config.toml
cond_dim = 192
vocab_size = 55
text_encoder_norm_position = "post"
text_encoder_fused_qkv = true
text_encoder_drop_path = 0.1
norm = "layernorm"
padding_mode = "reflect"
pixel_unshuffle = 2
lr_schedule = "cosine_restarts"
Rows from block 2 of the denoiser of a small text-conditioned image diffusion model, named by matrix and row number. Rows with one number belong to one channel. Each number is 200 + 20 x the weight over its row's rms, rounded and kept within 0 to 999. All counts start at 0.
Before each channel's rows are labels from the 100 images, of 14976 (inputs lightly noised), where the channel reaches its highest value: "colour at peak" is the nearest of a few named colours to the mean colour under the peak. Only what is clearly more common there than usual is listed. The data: made-up road signs on poles. In brackets: how many of the 100.
# convs0: first 3x3 conv (model.enc.1.0.convs.0.weight, 64x64x3x3, each kernel summed), inputs 0-63
# convs1: second 3x3 conv (model.enc.1.0.convs.1.weight, 64x64x3x3, transposed, each kernel summed), outputs 0-63

colour at peak: purple (59)
convs0.13,183,206,204,199,215,223,157,183,193,216,219,196,175,191,189,179,176,178,184,205,167,244,178,165,211,208,195,217,206,232,161,214,219,209,187,199,210,174,208,228,237,195,208,232,192,197,191,231,209,182,195,178,193,199,190,206,176,227,194,233,209,229,225,213
convs1.13,195,170,195,215,193,160,216,213,206,206,192,191,233,219,174,193,186,185,176,139,196,217,238,189,199,183,212,208,226,195,224,192,218,213,182,237,191,201,232,186,228,232,201,196,208,184,202,140,210,192,214,199,192,217,214,220,188,205,206,205,186,204,208,223

colour at peak: pink (85)
convs0.60,205,174,165,202,206,220,221,202,191,199,189,200,217,162,222,217,209,216,205,209,207,206,224,205,187,209,197,222,161,200,208,205,191,203,161,177,206,226,230,137,218,167,138,206,201,167,205,199,201,204,201,213,182,210,191,209,212,231,193,177,201,203,195,195
convs1.60,204,230,231,195,186,189,196,189,221,209,181,162,215,220,195,192,207,181,189,218,138,208,193,207,187,211,188,206,242,216,198,196,213,212,208,215,167,169,186,200,197,209,203,188,179,183,195,189,190,227,235,201,211,164,199,170,193,155,228,225,185,205,227,194

colour at peak: purple (44)
convs0.19,195,187,229,253,193,203,148,195,221,209,195,196,212,233,186,192,202,202,177,204,181,179,195,226,218,206,172,200,200,213,203,242,217,196,234,218,188,175,188,203,185,204,215,187,162,166,210,214,189,205,200,209,199,156,223,227,190,187,206,181,181,225,181,204
convs1.19,187,199,199,205,181,187,229,249,191,177,204,177,166,205,158,188,205,192,195,170,215,188,154,196,207,179,239,190,227,222,198,205,218,196,192,196,202,198,196,237,215,192,261,208,186,208,178,195,213,220,212,191,192,214,192,213,188,234,172,198,204,197,188,216

colour at peak: green (35)
convs0.42,201,182,201,215,196,196,219,197,177,158,173,224,189,169,202,221,179,207,157,209,216,202,194,216,193,211,149,218,179,192,253,240,181,183,178,204,227,199,191,180,195,220,182,197,197,175,184,194,190,221,211,193,216,164,216,193,210,225,215,204,200,206,194,231
convs1.42,197,206,215,198,196,208,182,203,211,215,192,221,174,201,193,203,185,249,182,209,210,218,181,194,224,192,221,216,189,204,134,209,212,212,221,210,202,180,213,209,212,204,241,219,195,205,174,176,206,185,217,236,172,222,230,179,167,204,164,189,189,219,201,167

colour at peak: green (31); blue (29)
convs0.61,176,198,180,184,205,179,185,187,197,194,204,211,187,169,180,221,214,175,202,204,158,167,218,197,183,173,139,158,205,213,214,236,190,221,195,198,179,209,211,173,202,223,194,194,229,208,209,170,173,179,189,171,205,218,205,199,224,210,214,184,212,191,215,222
convs1.61,190,195,196,203,171,197,208,170,193,208,195,205,163,219,200,197,179,218,160,184,249,224,164,202,220,195,245,222,207,208,178,206,208,184,193,225,235,180,203,220,218,188,204,219,191,218,214,210,189,165,203,211,165,213,205,154,183,219,176,197,188,204,207,183

colour at peak: purple (52); blue (47)
convs0.10,218,220,206,234,185,197,173,194,197,199,223,199,237,220,191,176,180,229,200,185,222,235,198,178,201,181,243,204,208,197,192,220,205,211,198,208,230,169,239,202,181,196,246,222,212,152,203,222,172,233,204,203,208,214,211,212,187,203,195,178,206,223,202,210
convs1.10,196,221,198,190,179,199,221,203,185,186,196,216,225,196,211,205,219,169,174,162,183,188,208,161,184,172,212,231,216,211,213,197,210,184,215,162,175,203,183,207,185,189,247,184,242,199,151,226,216,230,229,215,230,207,193,185,192,207,197,210,196,194,207,209

colour at peak: red (34)
convs0.28,198,182,198,236,166,203,224,177,208,220,181,186,207,216,213,186,197,204,177,201,206,199,190,204,207,201,232,214,188,236,174,198,228,228,231,213,207,192,181,255,196,206,213,213,223,217,178,207,183,180,201,222,188,219,222,218,162,207,165,242,190,171,207,195
convs1.28,216,212,206,189,196,183,167,195,190,197,223,195,206,203,173,184,155,169,254,199,182,171,237,194,163,208,199,192,204,202,215,211,179,189,184,234,203,210,195,181,209,194,182,190,190,215,214,216,186,195,185,173,247,183,183,203,197,205,206,170,221,177,160,186

colour at peak: pink (39)
convs0.34,212,168,180,165,204,193,156,217,176,189,200,212,174,193,186,206,219,201,187,202,225,179,190,211,193,223,224,253,217,210,177,197,211,211,180,213,224,174,182,232,230,196,194,209,156,211,183,194,233,209,222,183,239,203,217,212,167,212,197,205,206,203,202,203
convs1.34,191,213,216,219,153,176,210,179,222,183,179,231,203,202,190,196,183,218,186,201,178,218,191,228,223,185,166,182,238,203,169,224,198,202,194,220,218,214,189,194,226,145,199,216,174,166,199,222,171,206,187,202,184,211,224,199,202,198,172,195,178,209,222,207

colour at peak: green (61)
convs0.25,202,219,224,214,217,211,235,210,190,206,192,176,210,219,216,202,203,187,191,199,210,205,176,189,204,219,230,195,203,205,228,147,214,175,201,217,198,219,204,166,208,155,230,195,147,187,198,198,227,205,212,192,161,224,200,177,236,192,202,189,201,233,191,180
convs1.25,207,224,206,196,192,194,155,206,209,195,202,214,205,203,209,157,183,256,214,178,186,198,184,190,215,220,199,155,211,192,177,196,238,184,206,229,187,203,216,223,198,188,228,231,190,186,192,214,178,202,191,230,209,190,219,228,167,206,189,195,184,186,244,214

colour at peak: purple (44); blue (27)
convs0.5,230,211,214,208,151,204,215,181,194,189,237,245,190,182,177,205,192,218,222,230,207,231,206,177,215,182,193,211,192,222,195,205,215,211,192,166,208,179,233,233,178,196,216,210,210,193,194,228,194,172,201,203,212,197,185,258,177,200,210,200,209,207,225,190
convs1.5,170,192,200,211,223,180,202,238,197,209,196,146,203,236,171,191,201,204,173,175,190,218,231,212,215,230,218,221,224,198,225,216,222,203,202,212,180,194,217,185,239,217,202,228,208,210,194,142,214,191,196,229,189,187,204,196,193,202,195,197,179,211,210,228